Weights of a small sound classifier.
Model: 11.8M parameters, log mel input, arch convnext, depths [2, 5, 5], widths [96, 192, 384].
Training: 20900 steps, held-out accuracy 100%.
Data: trained on songs of 200 made-up bird species, synthesised, often over outdoor noise, 39062 training examples, 68.5 epochs.
Rows from block 7, named by matrix and row number. Rows with one number belong to one neuron. Each number is 500 + 40 x the weight over the matrix's rms, rounded and kept within 0 to 999. All counts start at 0. Numbers have three digits each.
# fc1: MLP up (model.blocks.7.mlp.fc1.weight, 2304x384), inputs 231-307
# fc2: MLP down (model.blocks.7.mlp.fc2.weight, 384x2304, transposed), outputs 231-307
fc1.12:473471462480517506519474530506551516523419555423568439455552498520456462469342490485446548557574487519540486537517506543493492452455438515451519561574482484510519460542424481511599525527488605473461538421465544443596473526510486466
fc2.12:526511612422468541542457466488527474467560517529485547515479501440435506521543469427528574503496527509541500510513505541494529492464556527562468567437457510387447545404479418478490554506530472523480449513446532489517546422451496494
fc1.13:556520521602507515532507487526552477545508479501506552446560507523460497582495557468484524529503517529471496521578523418482439548545579496454496495585504465558503459483532509414575447527473544522528521478574513509515540532495472512
fc2.13:508422516473448527577484519545473491500572543538514471534395514555463485484492495506470563460434434450485431507522446580503444529493400471437545516495483528523467477431383547496497558335449561501475531481509565525433494527475528452
fc1.14:503452519464562497439469375556415569495474518503483502527486569499456462543461485487469484544494459484460492550494518554525465506474480502471514547519495519477529540495508479530465466512551542454449516446473387454461446515413497494
fc2.14:512523500479493438486568561532453531524473486480554461535526491435467532532456457477524517483524553524535454519500513482574490459507472515498521517538438524538483534562497480483600522476488492483529455428481533523492430591408475506
fc1.15:563487514568481533580490555482555526546494466491531539460491509488484501510449514551488500483561496491571471549563517500518464567483428446504462521539433501478542554486523432465489473520599495503556499543523475449528494534485508494
fc2.15:474532431567508542495435428483464570564416518497545525548494565500458503516533467518473476552395509424549447532485555462508510505543476432547566541491555512511539533553528497414493527567453489467493568512476528451510532454540576466
fc1.16:470537484493552459499487582501455451549551487503523503469527510524461590476538520511442515456497436569553480470461497505441567509494463461470497476464507470577488515444461502487487512542499456548524512515512587555431533518552482564
fc2.16:572392471554531507535528501507561518524485491518425517526433563507508524473544508446500494453465446499477511546535521472476476522550498398494441440510477475485564474450512557504503502563486450529476439503568463475478505471563490511
fc1.17:538511515499480585507447533517525457548542519534492452556533527452469489540516467544513478470504465469488581470478481533530505477474483484494513582453540520406506502435475553485444487498536511464467528524470492507557555475520498511
fc2.17:469413464465500479481497522509505505501589464537564541498528417455467514538551499448450520540518522391483508511451502471553471514555523487519520441542499511502474498536494473527553507439486516507482454486501586464537513467547444462
fc1.18:537428486519462524533461410393439513478425498534543527468509498499412499486428494465524494521463504497430524521456475548512509457539496478436494437496505454511530485475454531456558466545559542501422458531518599491487497478508455524
fc2.18:445469541427570534509492536451484473572466493419520586473495520498456438452519473504510546441515498507450446563471386484502528544507469551473506527543464471472509457483498469502530569524478452533544479476479560579480450475439530481
fc1.19:560471518481463566466586449485572537499479526484544606458516526440530483524509524497461481538536517481479480557449467524484430573560478454516424594476526453474520503609485496470484436503504587503463516508500466473557519491428508470
fc2.19:477549485470537511555494511523426529517549543494510496490498549499472515493500513451474500524502530530541510562596561470561389464557471491503511520518537507489472440451559532564513526507485466525519525530514502551505427528530537575
fc1.20:600533468511567526479585485461491512503523520467580458522543522522529503538527501497462487512527499476488531580510500487509461479541459472475457509408499524439509484511568499524446461478477534438442570497488520487545457525482442496
fc2.20:519472584459486501511483559460398478549472480540519410543451520448523461501431488512462465540410535488464410420492469496451524484485583474504484527486534524472475502459525447594461453513509496457524489560480505522434436531530511508
fc1.21:560496472456494481547474493548425511495513455478553511473543469535485511441523533520471470475498459422605500552517493512571368511536516495463478523486506460467527538462452545519516432512481532518460486501538453544521577574535569434
fc2.21:470613459514463497418500546483444534548472414523511503501462472511494444548489484543423445513543504457506495563492497518605440474506469535476446516510519466543500522497442557513497535547451540551481516443418525499489548589477470532
fc1.22:509483519516503482502543438508453523515452461486435623465475496488498544474486586531455456448545497512500563521484495497497495532551516489529519533436553480510531547523466513515521499548506557441537455461531494469503503438508559489
fc2.22:480429475439448532509496467497508503466427512553483506580507434559537537549526372493629481515455541525518535543479517483475497521512519521445460528521483562513499475578484505587504529542532541491514449511537463556485473517510599538
fc1.23:516458468547532465518554480438475514440534546484500567447459570494502504499561540494601438467509526511466510477541490511499485487477493472433594411512480462456567487482471499517498498473525516498536454505476514491487476531481478578
fc2.23:529499568458482465509480556531477534559431558452428531465521474462461527518505398509501456494582556544547508459585510585568486569486488551415501449460534475536533544464479568526561475485530501472476490444499514497460407457409537539
fc1.24:502554506518483542529480499403479508591524500513476528533481521463468475535583461561539465469551490540505508497531584468589583532502538514471535483580538516472531556492538539461472428462606519569490486508543433465491538505454494459
fc2.24:459461413532490492563449492421497461480504483581481514471489486503552471498526482473490508541554483485529552486478504471486430486513545511517513503499546484491487502489596488477467508456465521462516486494479483455497522499488523520
fc1.25:510527510402487423580480510449552473484471525512613469506453503500541509500481501579533505526519497485442519435531479514463547479607449529499475507568501498480536540558472437468570497485526565533460412480552548463408470507512511526
fc2.25:459489488519458618495525522501503441499499593507488472453499575476465453454496521432523453541488459510582559528502503510516465509476498459580477532566486460517488471502550461528428432414477499474563506462460441460517529429472556536
fc1.26:539592500552562551533518474484494469435484421495545496468443520490509496561480472530534612510509563582517565561517450478454452497509451587405472456594435522436470448517560518542507448534516526489528551521551495458468514553501544500
fc2.26:546533490516521466509449550548457489508496516497509488458504483564489575456544482509516482548474534495445512481517461542472504537475441529471486534480495500475513571473478546607503460477499543510540556467495526534504454431506437537
fc1.27:495462516445457491520454525514520489527554532539512551522624402520454580478469526539447454506485472523486447555526520491566479451477480552509447534559510450474522410540480541501537513518489490483523538558449514489474447524522458478
fc2.27:506422496524529501558506509498538510534519552489516446519564487522492574444496479487405532497548504507550469487484511480504377476466506521566447501513504546453533512517447447447461453478425486527519480566485394456520496520501486547
fc1.28:564516567450493469524488469524472478599488535478533440465485527461483495531523426495496484440408442438526501451471545536535482520535521493452487568493444500449527435474422443569456526517442535534430534447512419459537518497494491482
fc2.28:484507447452488582470514584489429480537520450448507559537508512447505520519508561561492481561463475506488503518490516532462525490622530496502489503517492501512521480489492430535487416468505558510473484505481524438507465486417487522
fc1.29:419502487505544543447531507522466469478470500577504464451476496527496502524478524513473473504505502503570501510459501528499398546495514412488512556482426549470570444501471520536494487473451522522479582474505484600477472558504508492
fc2.29:497451508489450472533487553502526561532506475466470523504497530502449502465499554489515510467509429460460501491494578492471504566521468508507565552502484511504579488481508464584570482464509509499549536499468494550470452476538452424
fc1.30:512438532523540508450432530436521449494539482525495456501488490501576491504459472508566519529458497516422510457439516520538522545510595523500513517509549514467531463438501498500443523505496553496502551520484539561484484575470407500
fc2.30:528494579572590465458562494488518558453504534449527430466499494486511520500483494481554465486508458574546501436554451502481483570514466456528484489426463464516563476517451522438452472473520475544507509462538469489526445520497450533
fc1.31:528465474493484510494496469484463575569482541496450458492474465466493526497513508601484508486531472489467592461509552580521536589488486564492526441449499476488500475492530493484468546551560482489518550478483532503512489455493511567
fc2.31:427468474500472466492530524534541520479445459485514466495498548413466521578526531518542490486550486481476525499515528466496457498577508499509434506483558516478470507466540455523425502432473506624518492443487522555475436474465561484
fc1.32:548517538454543481483465516509440453485511523555541491577506463485522513478402505481542460540470554398464532507473452485467462486472544478541578551522515493438480452484515536490440522551523454437529471591460507450491561491527507465
fc2.32:484543571506539527430468487487448562459542510516519472395510560554538497501556476508555558507480523511550421500521460454524432533476497486543491563549470479467536536482491469454502493510513479462516427476535485431544582532456496474
fc1.33:397475485546552424533505481500490554460519535452495553488525506505437503471532512454451476545505523489545547462545485475488410512454551532532536455510454514498548485533483562419475487532562507485516551466572515461480511489550476557
fc2.33:544446531520419507485513531524459515508466495476489465525472461503464519493466462477538510565516453494465434537484523450457546465509479454595521464527452490561542531498502483450502507464491475521492522482492414527478458438531496468
fc1.34:476563537436552483559542560481486522549529481458501512543554477547499500458536526558556514460546452547506422494500444466524505538521538522402477449529565495399555529465467557529536560527575558396578515468529447527533429415452496459
fc2.34:564482474542501442447449471526542507506487459582456572461456467546439503599428552544446434523513478514550461519478608504429463472543517424465523524491544489519537515567509520586471505530583420462483510459506476510521562534489475512
fc1.35:462477531487477453534465412453445494508484556492480430493487512569529464534543484518584511529503463518482561497454517523523528553413541455456552495442536485506519470525499502491495495542541505474476487464496456568543463527543500533
fc2.35:564530570458568571482440464512520482499468464537467568515494465536537555492422515469442505477502534483530492463547492438556515486504464536541507523456483604454499474413580489497442512516465497493514519411410502482455519477482475574
fc1.36:501517509523570395455431482440502499508422505495510473459467481494433464549513476542497535513507531512444556525579488542475386522483506536485461509517473472510530471545444353446425497551536459559569497463445438550482492491493528514
fc2.36:528523536523488470491513528483474551517565454560453521531551478493530523516478463536400533500522511518517475549496574506446479531480445595413532453439473468499572535478551455503492467479450490484544507517410553519502488471486488472
fc1.37:548508488525525492551526446515417493520434494530555494497580555449485508539528538477566471478497422506562522478475462519461514447572573477488529504520520472504501481468444457501463444550529552477537497476549536547481439479521485480
fc2.37:445482530484523533431501498481501471528470453586471510460517502545467450529499550590500487564506490540496523543518497404510463532553599433548492444511441562433510452471504485547529471546463504543514515475444451486527536342472492535
fc1.38:571462469489525499468477493489551534421541565427518441470484446507498458531533482530484537523575462469503528467546530471530436594454570508426486467541543513460514516483495503632531503488462515521502539554508508530501508518531534440
fc2.38:570533522480445594510483456502516478522524556446492519493538471528456472533467510509510509515475485445490519499463411512466527522563509446461495424509489461500489480472441523514498510458467574504526526531547492438523480449492528492
fc1.39:459522506424509512475454519520536473508455425497474517496449483486455491507461487503500461494485626448512442520527499612514525488518575521478467437496403510455571481495422477540578582540520537583532488478503494529480437515512443528
fc2.39:501439547484559514478452494477505509462544511489468532496490532524495547489484497506438544469448481590512497563536443535580506485400464513492512530459515416465513509498462531484400515484455481484547501496484486491541506455472455585
fc1.40:520468526538467480512520487495513525495524547446499459469565494429483488514520566581412418456488456608463495567462481526461454500520550490476442490582549486428455471524468459503542527555517441485519464510532488502474477521474517518
fc2.40:593461550516493498508491472475508550564484489497538501496499561435457499548445508454487465561515470490501527507472490511533533520471458455453508463495454565565514473496538463521520547517487557538541476446461489555497543518558538557
fc1.41:514486453503485463517506579466484459462497528614493436454576487528516508469496569536443561524495500555588547470559475476462524501518585602439423559510495505490457511493453529532492476516572447480421540531429551477557422504502502439
fc2.41:448528514480460519504484482523539492519553515468519560444485528458483464456499527462415479546536433479465564463453557493475529472487479520454467560516485519560508426453482494573502494435466576498515509389527479540513507536558499496
fc1.42:456553452583505565548526448441399462536509578456519486537575496406466523540547501512551511486507550483479588503565474477501501460454505514460528551513528518470512531516513500511458518501487467526464462514493486584494523507500474561
fc2.42:442451532527547468472494570482512555495538386529496499504592541470451458496477511539489583537514484439469478545507408446498533577551405525441491553604570516574547544444415510595425453535457584467498463540472522482438509528420556555
fc1.43:558512493474495490458535456477439471552433545530468488469522493545421502439519499468458491513440508560478534485564512531517490524555554478527510492449487506495520500525529495489459499517514508469468479482575525509514476411405514481
fc2.43:441496503480566617452545527525451500546422469515432442512550510463528553539570498508567456480519453580383486557536539502492456539508537513539455551464489490497544516553504482562505499459518454471488519491544567533547480495521528531
fc1.44:453491454540556472424460494486496503547509552530452469480452567532482541525523443515498511476545459509518514591490549480536454468411570507499476493540518525497507530484510496493489547503533531538481565528443479521467514537526512488
fc2.44:505486522521490509466477553512504517461466569565471530502476479510512514494415416516493460436522455502464545502442518460520515480513460490445560620476464574546473573577499516466554519472515459537470482510521473478541499513438485481
fc1.45:528493422373508482553532475477506489453430554464531527529511538424568491410490505464546523383491506463493524466520475549489514564476468468437422530466544483486551466522469511514511522451538563520441498451517521500505485513481452489
fc2.45:462527445463453487550491463560427498467492531521529520475514486503509487527517506574471518559457517494488448443566511539512501577451590402488462557509534509558498528466501499521538478529466452480472537550524497454501518538618517506
fc1.46:545470450460491499489504462480431521406531494460457489456527483388550522550519470545498530458465484544478505498527505525514504516488422557471567453503467504512505517502508517519592571514466506441478513458461525482428514466475540431
fc2.46:467479530501514518518461489409513478481572517455488497450504424518438456456547464491545551449470492535471508561503495492528516477515562505521542501470525459509542493465547555473532466432428464496515465515537498552543439499512480552
fc1.47:590412473450542495487521487428531478450488491478561556469498536463472573542536511484502474499487448543434460498455546488484433609601506492581473524532505458446537503495511513549497489493494538494443504541464466454504541559492472575
fc2.47:525454525557537554489543453501532507559470465482571496475484496536499530556475538511457496451492517562468470481536496566528541483536465494458596423523528492539529520530503493513407513547564490534599506431533592504453528517462507561
fc1.48:470520473444493517495526448467515418463498498463496553510508517541520468471531517515484486534571495555556450554506466551495471514445539464515479494545466507497509509480504429446485506458484494489476500488465481530491512535443505525
fc2.48:543500467485409460568528552536507462512484477430450471528422446519574474505526493531466511497478457482573450458472543475403500453473538508594473559508563503515484567497411539554551497540477515524547510454479470529502474500498487477
fc1.49:506456487493542455504528522455547482476480557503559523565507562551394517527459586469505467556520387499432502423473544504571516493512534449512446519475521443425540454504514476486466452503502536479536561604430597465508546600549526582
fc2.49:476505567512490538494543515456499466508425520488518526479522493438382504494485432575467473461468491503489441477459464468564583510499510515470518510562550544557473486495457545529584458443485525512519453461565550511503459546483561550
fc1.50:580516505465475549465476486508479445585493549518505530504539499505496496493575456516535501431437435473455434463532503371608520607492511508500459528503466502513495448484513492562442473559533437459473526623494513489551549452491378480
fc2.50:433543448457483471498495466516527487480421512516497511548459487550494524455537478489562491544485516571553556541506473550534551484461467460524511444398545474463428472480471440479559432470482502548589450438446446447483512486553488512
fc1.51:529500507549567451443558504471501502512489479550416497484444510541471521542437479482479599480466482545551533492449528498465548533508473498521547579511514505533485551494566490605517488518455566444533521532549555512470500512484474457
fc2.51:574520489499503538502462474469389509449497448497508517588481571540521497580519487515439523488445573535438507591441464496523503504526430509555471487477430474534523461572464526450582462503490486537467536524488532474520541529496544502
fc1.52:485446529496464465478456516480512474508540471485568538508480447500566470492594538517485501447454477455467553535480518485535525479540463512479577487448521503463532485526537432539452453562556500443464540494476526433512555475454502461
fc2.52:523442558566429472529459400507520570482531493506431489500527605496513510517550429467468553531514454437503489561528539461563525515458437567509524445508500479535520522551544523505454495487569480502426526525486476469481428482412520425
fc1.53:550494479501502472484488517526424438449415498431465528539527502471533503500441564492491484537529544489552557524587405530557470457407536465495488524460509502543509454430574466522492548508512529512607550512453545523437506462493504441
fc2.53:501505509513483471575506478545462453482565566506519389444458525431450501458463597485512418531553455492483468507498499444511500466470523463498505477545516538489505535423545485603396488526477520514500538504510506486513457495496517446
fc1.54:567463458436501504476469484539473462495495514512593450510480486507501540602508471538482502528538528435513496541502478449488547482519560506522581492582547506481499526457458484475493519576520505466504500549459468477446529515501485475
fc2.54:481563537476564481481421488489535489531511544411461462483492507507501517524476504504589496568480496533545503583441524524467468497492493472554497469462517518553427561452489464498418505556551561489556486492486544497488489482455460507
fc1.55:514478396482521483593482513515423486529552550531486469508524498472506538486434448527554473425583454485463538501509540470531509565496556478468538412513490504504480533480491446555516485476490447509488512516487474506534469482509550494
fc2.55:533492522522472475558544555504527473483458483474463560534531499534529500479518472500452550543524507527526517441453455499505523496473530452482533511532511418425479492488546561540564476518516511503590466475452532413510517492498491531
fc1.56:533487530444501383457446465576479459541482514499526482549543461496489516568450400514535448498468468538495440515468438522501497504476474509497533485555494549481573506464500581532495544534505512584524553482488525446538483517450485532
fc2.56:559514441473498460340509474450498456527523472451484474490446516502512418577511476534562466505487423459556504511515485513514524550504513450415463423508516474486500474524473447522554516498484494540479473497528539473436473595442522509
fc1.57:515583473504466513497508512484502459591520423549533613454521496428462541568502541494473481475490543449462520486498426508523531520487383455432572436488454491437585556523440506514503435502508473538536507509487488524527564416521529489
fc2.57:508490505509475570416474548523545494549515433588491468535430478581439525541513599550515486441467513536508542552484515602490434429471514480536553473474503492558485547547535485464515470556422486541504592536384505507498591450472436482
fc1.58:529476509528549448578458480508477466471478533539495524511478499485568536480506473498562515442486547536490461469524481546490543448420588458465490492478469521487541519378542477454510553550478460522560434558558544442498487495506465485
fc2.58:510538458437521459480445484467547461462445529529450567473613444566492535542478526523479510479546430436477486478563529513496486509484495497472469456445516513485561451437520480545509536479509475551487461506465458509550508457510550489
fc1.59:513527497460485528525441516457541526478465517522539562568473488498421530509539554505457517486450472479518431498482500570521442575474587499480506564512489495526534515524558521500452468499454544519482509476513467491447530459491470466
fc2.59:548456552464502518457536501535569449489495487513415473443471467594498427566455521489400458459504445504539420534521514459566484467462556440492494476521527552583487520496469524450519536457518518489562536437469478440525492476471452513
fc1.60:504565461556536442529488486456520511471492500575540537521519495488515606493426473476508504520510534550484478395551523507514479506504581486514456524518465455417489507447505501600511552496544480498529511557486542453457485532478475530
fc2.60:511442522466435499529420433458548556579543463413462526513496472502473468499464544495467476502447407520480441458487507447487543504483479495537547560474532479495520497544529470498487526531462487499515480511427465492546471455458549535
fc1.61:531504518464526477454580437457474428582541555555483466523557550497457500523471499490575445417505445538540490522457525522502551565524482439539505580511536489512522516517478517522477443525460501502486503525578569570508465528450420471
fc2.61:571422586440490463408471498473442515552477480486478544454474533473522556455524538581463568484444496444469506542494507552503494428538512452571464516487434513566538511484496486514491553495476476506515511531511545416454440520483541478
fc1.62:509559458456537440543562451474464536486564513650475620502471489478525433493469474510521603513494503540460493490566515558517570481518542502479467424417408556521555648477578532522481513515534536484477534472567495488513483514484477567
fc2.62:502459438536564539537535461512455486547473568530544520497424483393559506509542545455561518530508509461428543549505420635408555558515501416481511438516529509501489547525560491576460509531577490479520560473505511532444486497484497441
fc1.63:476473573505459490495405486517565466530523544535546486498481465439509518510504535528485505505513450549516482469545436416526507510535490498536448522495445533489516471535523470499479559518477543508604467506489482480534510490494524506
fc2.63:445474448485505473534457520560493479448510544547444496465555508481428470506565474485499470564541485538557440523591474441504552454502619529478472503508560386501500546509408518500492476536473529530543519442494529541453526540492548502
fc1.64:544521550484512517510469532568517505473545538566565453556472551497475518458526572524486547487531547494483501499520483449533510504589547450506485487540499489511568537573425464457451538471502550570497516524458530464534465503490510478
fc2.64:502524487514503487561480517502508432422522526530494496472504554509451546514485433573450499458445506490491492487499453522479530480510488534481434545485502510504535520418503467465490469436531556538467566503440552396475449495531585567
fc1.65:522481518548479515516473531484496454508511520517532542407491619488430501459452488497484483477506520541450505500508543493467549519506489517450458510557445472501515603499470459483482499476513494441515545496560530493532493424468537493
fc2.65:507545432525577528525466531507516555550542485489539440569464371539603394484516437506511460504509593574525489526492470536453455519493563475490533516508503510455473539536552533546572475459512424467448448498489471520478480425545473478
fc1.66:431528530622487522509478501542580491542486466470509550468540587550538552451465503550464518501467526571491523442474511517546487533495524451477499563500438452482506506487476392590465466528517443476500530560537535458406447452522505566
fc2.66:465532542508557377486455449426517519485485470427459497528566483493552557473495551573599486527499500564474457457530495482529531446520465539496515435439517526447457513533584558490488504462456477443518494493494500468516478479531528483
fc1.67:474438440481556438376492424414484499534469517542402532443422508463553486519475499520517486507493491540515510542454519499508561545427482521477496489493556493419554493553461472537468542517472481464540489487556506432516550509438506576
fc2.67:449546458528433472490566491471518530518508526502606541503463540594483509453491434449516513506438565517476474530598434456541519462488439598534456482523522440509462540504506490489492498569533460531426465621504469466461443501511532525
fc1.68:464493476448529493565581548465425464428482522424480452473520478508537387629480508498506573511469576478484551496448468574521472470494558507473455430503506476526501502483433558506515517503526457446494508443498502390512446515455469596
fc2.68:538472534550532501509425552572561560513473437474535494512508479539457508490480542580494545499548533520494450498534536557415361520489490514475540475550541534482524468409393475571507535479395630555518525516529563511411409520485557523
fc1.69:460493535518511515483466501489490546510503465490586502511537527494499499485477467479402472467505472479488534530519383439505553486447455516513526536613428542519493488463493511538524452521527604510496572493491502472447511476458428497
fc2.69:452492442431473466505482509444561542488497524528580450553474529467457509504511508548521489468545560504558426537526562468484499497444562488461479542493468405440479552526523446544487542506547528538497495518477528495519452431430544439
fc1.70:540529490507494554500493488440521491469477551507511500443473550542474470486452460509497517435482519582496466516511553561558492557570499445502463482497517487493510522509458470469431530513532427511448532436536409471497468472520511449
fc2.70:443455528545519473516509475541514557543470479496476413502536475523481514495498507500578552513559489529488524528514464527445546470502531517455561512536539436545524531390489504534553437503466538576489527435476458525567512490477516588
fc1.71:506531488484545510584567520499403542508497503442546479459544454488470590479508427508432456475440545471465458540524565456555530472446512517466479485467524454505505466496553449486468549499495497605505544545529549612479443478520463454
fc2.71:525478541465500549498560466425543568469533535508471436462483523500509510421505549512445559500470456496470508550525495434530586476489496502480478482530496508564475519527536486499449500410477439484540503492467459412529492495514538491
fc1.72:408458517584531465515488447503596494483582510426487540448477479561430553535504468520568482507555491457461417579459581548508579487466511549498393509474498510472551524508584479514502550588484431423493518510530525443507533551524507519
fc2.72:480538475548538534460504470504477484482508503553507451518563440463498469592501403563476448479519516499506500462573507517486524562566579490559538478468526505537543506484484473550514486505436501493580587532504409480517508480541418560
fc1.73:431545556429506490576451475520528482521501571620468547486445495468509457509563528494524532505476429555499572479507496512459510505513456525484447507489475469456539556546550460500561452507506542500449522497496527467489473482492459520
fc2.73:537513486562470511506515491517531475521517500452559466533519504538477494523470472583516477497443491524493349569482524566389526466523454498564439466547537455542598490510571498518500466470419472507510492475531522458485494520480465471
fc1.74:501490422502497522467488445517473501454518553457567455438532427491534421479488466457511510470549557468480478436517510519535535582462465503486470586529563490438525425475493446573445454521499531561536495454560530502491497478453479464
fc2.74:585554478483507470506483496555545474550547529550538492544483522558494537467498519554512486559516467450480505562439466462507535552458478454522633565533513522543528494468486490516474560476472456515495513560522536518471478551468550466
fc1.75:602518493551502438518521538509554502483525483514567463432520498436503481447472534540574504459504545499432569479543527556571529562515520491467419493530473472494547504505482486459465590498526554554441508516417614446470438501462541501
fc2.75:483465508479511518494530447549436449543450596523488497495479459591447546417529463583553481493525370556508471483557499591458531516491509475503413539531529449472580540587490544463506545491485503527548544477500396491473482535508412487
fc1.76:508476443494484518472450436459459501478498494473464596482515563511448527515512532574530511466474443451453451540508477482488564529458519525530533474492531438516501461514476503499524485466451554461436492460567534516482499492543425466
fc2.76:522497480491492579555503406444530476561505466496480575578463470586427460467527539560558518456566434499485470529494464489455489461518502459552525504465517539526514520420507466511480624431528482469513415440487517487504527603530527467
fc1.77:461498513552504507508499523525534547520457465486465504440457550415537596509467456525453419548487478470500544497533477506489452465450527449530534479534504411489505505557504527517598478480470523528543502528536540438469441511475522468
fc2.77:540433593506511485548492502544493548415557511551521536450547470524454497489484564529523530569470516489459477510528463497448518494483440501493471485528536512504552501516557532457544516496484479473479509461587521467505470502535479517
fc1.78:515525516544526510553443435536466529527533557466550495455427508513485485558461502517487484525511527463474506447545532481490581475474506527446459517447487417468503460454455530485417525510418489486511526475524490514509523476455463511
fc2.78:569511573459448446509505538489433467448411465555492574493525465574563463486496470440482519426497515474515531562475563482550495449474447526509527518488474539428472468518573453525520541475459478533515546496444489483555549471503494509
fc1.79:510546505439509436432505536506543489542523514562445572480418473421574487495439483525457498522441478497479472537460484519508520465529580464534524491509440490475499514504498518566483483531546520479479488520456536502530431508503500550
fc2.79:519549512472567547550576542515477559502491457482489510487459474444548458481531532491449457478507541545513542525478500504505494514463524463474500408489564467504497573529525435487489430483478544580519469530489495531468491524465507581
fc1.80:503536527503585509526513563539512518475472549492532478571555516464489555558482488513477465522459524496482493532509492478528483466530550424483464486505543581497491520487491513435503439543549521526518544499466454473509559436499512487
fc2.80:505563542565453535545540476506506516502486511495490455552456481475418428587466485492420459532559492569621478472463533491465559546523452532466511451562472511421559501600438527438482458452540469596468438444455482550549534487503436502
fc1.81:466444476546488414573498529531486549540463513512509483432452467550441443492466463514444421528434474519507472590509515390449572524476478497496478513518489467487462510469542467428462509544586529498464530493514488445502525487488476522
fc2.81:495491537526527450474520478450448522539481459444467498546509533506558477496478488454478464469442545509514441522520514498494520475518535496401490500472520600583531534488425543477463439493508514531484444442531447436508500514468572491
fc1.82:526421441519453460449484506487506431572528574459524540532499511493493576488532496549532527512450494513448450462421493561469545536535489506483601467459463495509492471493519519504481525523494439476596518520518494488495470493454528514
fc2.82:489463548467529513459436498439519429469524533508469429460491520470494481535522430455465474505568482479539541541448538486418542454421502557585499461552539511490514474395459513528455586440521521448560487534479550448469493491471431513
fc1.83:436539486554483547563511524500565486506455557521504473500509496546491505506501501508483464502483457486530479542590453465631578560525539507406526424502528467475531497509490474496548506502511447555521471492519552496494473523451513543
fc2.83:565503561436485483523474518491487461492572549530497545480487396502475525434537487537560498499543492543486489461468566500439420452486440499491466412401453463452563448457472487544496536417481483573479503479504534512476531519487515466
fc1.84:460445560445577502478460518539560456525493554551499411499516471528538511456515567534465511484486544565518498546466498484451471448488479444466503536500474507523498527503534491488542440502516494430547485491498532563502530405510455422
fc2.84:482502530480507509542513451523543473472537386482609512545523519488527551568463514544415428539540509600568505534501531495420561500495546468496481452528538515414579560503566523475490465523489530491546560466533511506512498507482496426
fc1.85:529503522469477490555517497496542485543499531512476541542555435570486518524560534484545557497563542458570472463556482543519505590564510506511457500472540486489519489516428466444581513538494440544484535530506458463478530456436523511
fc2.85:458524448544437498533487448484472476519448442467497507463532593482478496518498461572524491534437537484552504525538563566566467461492520508501460484464479468572471512479553493430489495449436489446458505439487456550554411561436475534
fc1.86:422536530506452495481487525482509480455578496501461532475556534530491467485437422506447464462473477483545529542474507486542479446436493519531485482570434488541543528481533507540493564513535468495459520558508533481490532466505530517
fc2.86:549570449496464534524498532478541535535490476474574449463518564500539526434487486475497523485576468511484508467588478470531482488481496473492578579424503474542404595457504544474493529460539454366431483493468489529493539528510524470
fc1.87:519554506443520461558482479504554397540513537588513466531541518511467544507522581536546496475516478478535542505459549485607449581515518412491448505587531478446511490472457460535550499491595561533515541510517557498481527555471494492
fc2.87:506480491541490482483523615519532464493529575513484422594454510475541498515553419543522497541580550480563474493510529506462488447483516533479535510464590510502481511483489495545473407603439522488531493524462542441522428466461543428
fc1.88:550505500419485493560531492429450488494488506479524529537452538472514527539521529501517450517491560377469447437527471569508518545476563502513489480494438465458514523556459509426453514541523596475512467521448484511548487488497430457
fc2.88:495482523491514496467503523581532517477492538444521499465483516481525475490545512531471528463506532504576518538495521490542424472476552529464480581562478464446526539499498556427537564529488562414445492505554509539532488460513488475
fc1.89:444536510518509533551489443510543474436534504472525464468418589499489539528440478534551539516472550456531476529502493526465471479528502586469496428563432462410502517488486588586475497482477485580475516506536472492530514470489514521
fc2.89:551539551429498498485552494518472471410523495480608478461490542508490480465567521478570576566520513505542552459474436514562514509515482494435443534482438481478537522504340480517537472535496489499513527524504547516489512480519506492
fc1.90:532448474432444590440436460528544571642496541515445486473453486547505579474492420505500561566512496538452570550574490496491476487517497509526473474549449577526514544465487479544500580494604520510518579559590510472496525410452499481
fc2.90:462503487504521530451479526531529424539487372510529467491516551511513570492571477483453489540493491595557521546488553474504457399560541520450502529479508491504411504517470515499488505420541523495509560464543565512552483523531464502
fc1.91:515479532439508494566479539493474532504550511493573575426544508486488456457531527537484491440563448558451539390482571487537531526507501467477480552488576530528522523502556508482471436538557528435544521532475559459582515455437505524
fc2.91:465542491566531537520540457470481466557530495558512495511464487491478534483479521438558565561509449439518485475513502425497461481528497494452526523411521509440541485448506599521490475481500514543488451536404562512450485470561469510
fc1.92:502526460450478507447431528430483502416446557532444503553502448531454503534509526513487518425455517452497493603532480526468453508527504511464487521505512469550519587551567591497521474511473569494479506489518538452538477500553475470
fc2.92:521462529536533539558607545525410456432441495513498456498493489502526482425518495517467441499532454546473492391524502540540462549571553484570549497545505471496475494572491572474502466495475514600581453500482520474568479564463473497
fc1.93:509528567374479558568462527443510488603538516460492503539545502512501447545496507504453453548443528474450506540541457534498495511529515474441482517540530552543549473484411514402491503484533470463448491607527493407484500486467506454
fc2.93:439470487573550462498505503500573471458528537503500525541504523462568502516516535498512519499444520549547568467455644507527506454412564532544475500497521457492475470539597497501474537442494545500576498506487484509574519491509551440
fc1.94:586577514521547527552428522468506395528442492522572553483463521511448512453544476539510492453478531499522415555502452528508479450488471451380472507535559467463543583550523440542501444516579533449427503467523501501489441488491498466
fc2.94:563510513512481543508499453507472512491566538504476441480515477492497515474533481526549564452502519569488554498568470521483448501470559475508474524493569487467531493513441504517479533483576568490527532495515492491459529558553510492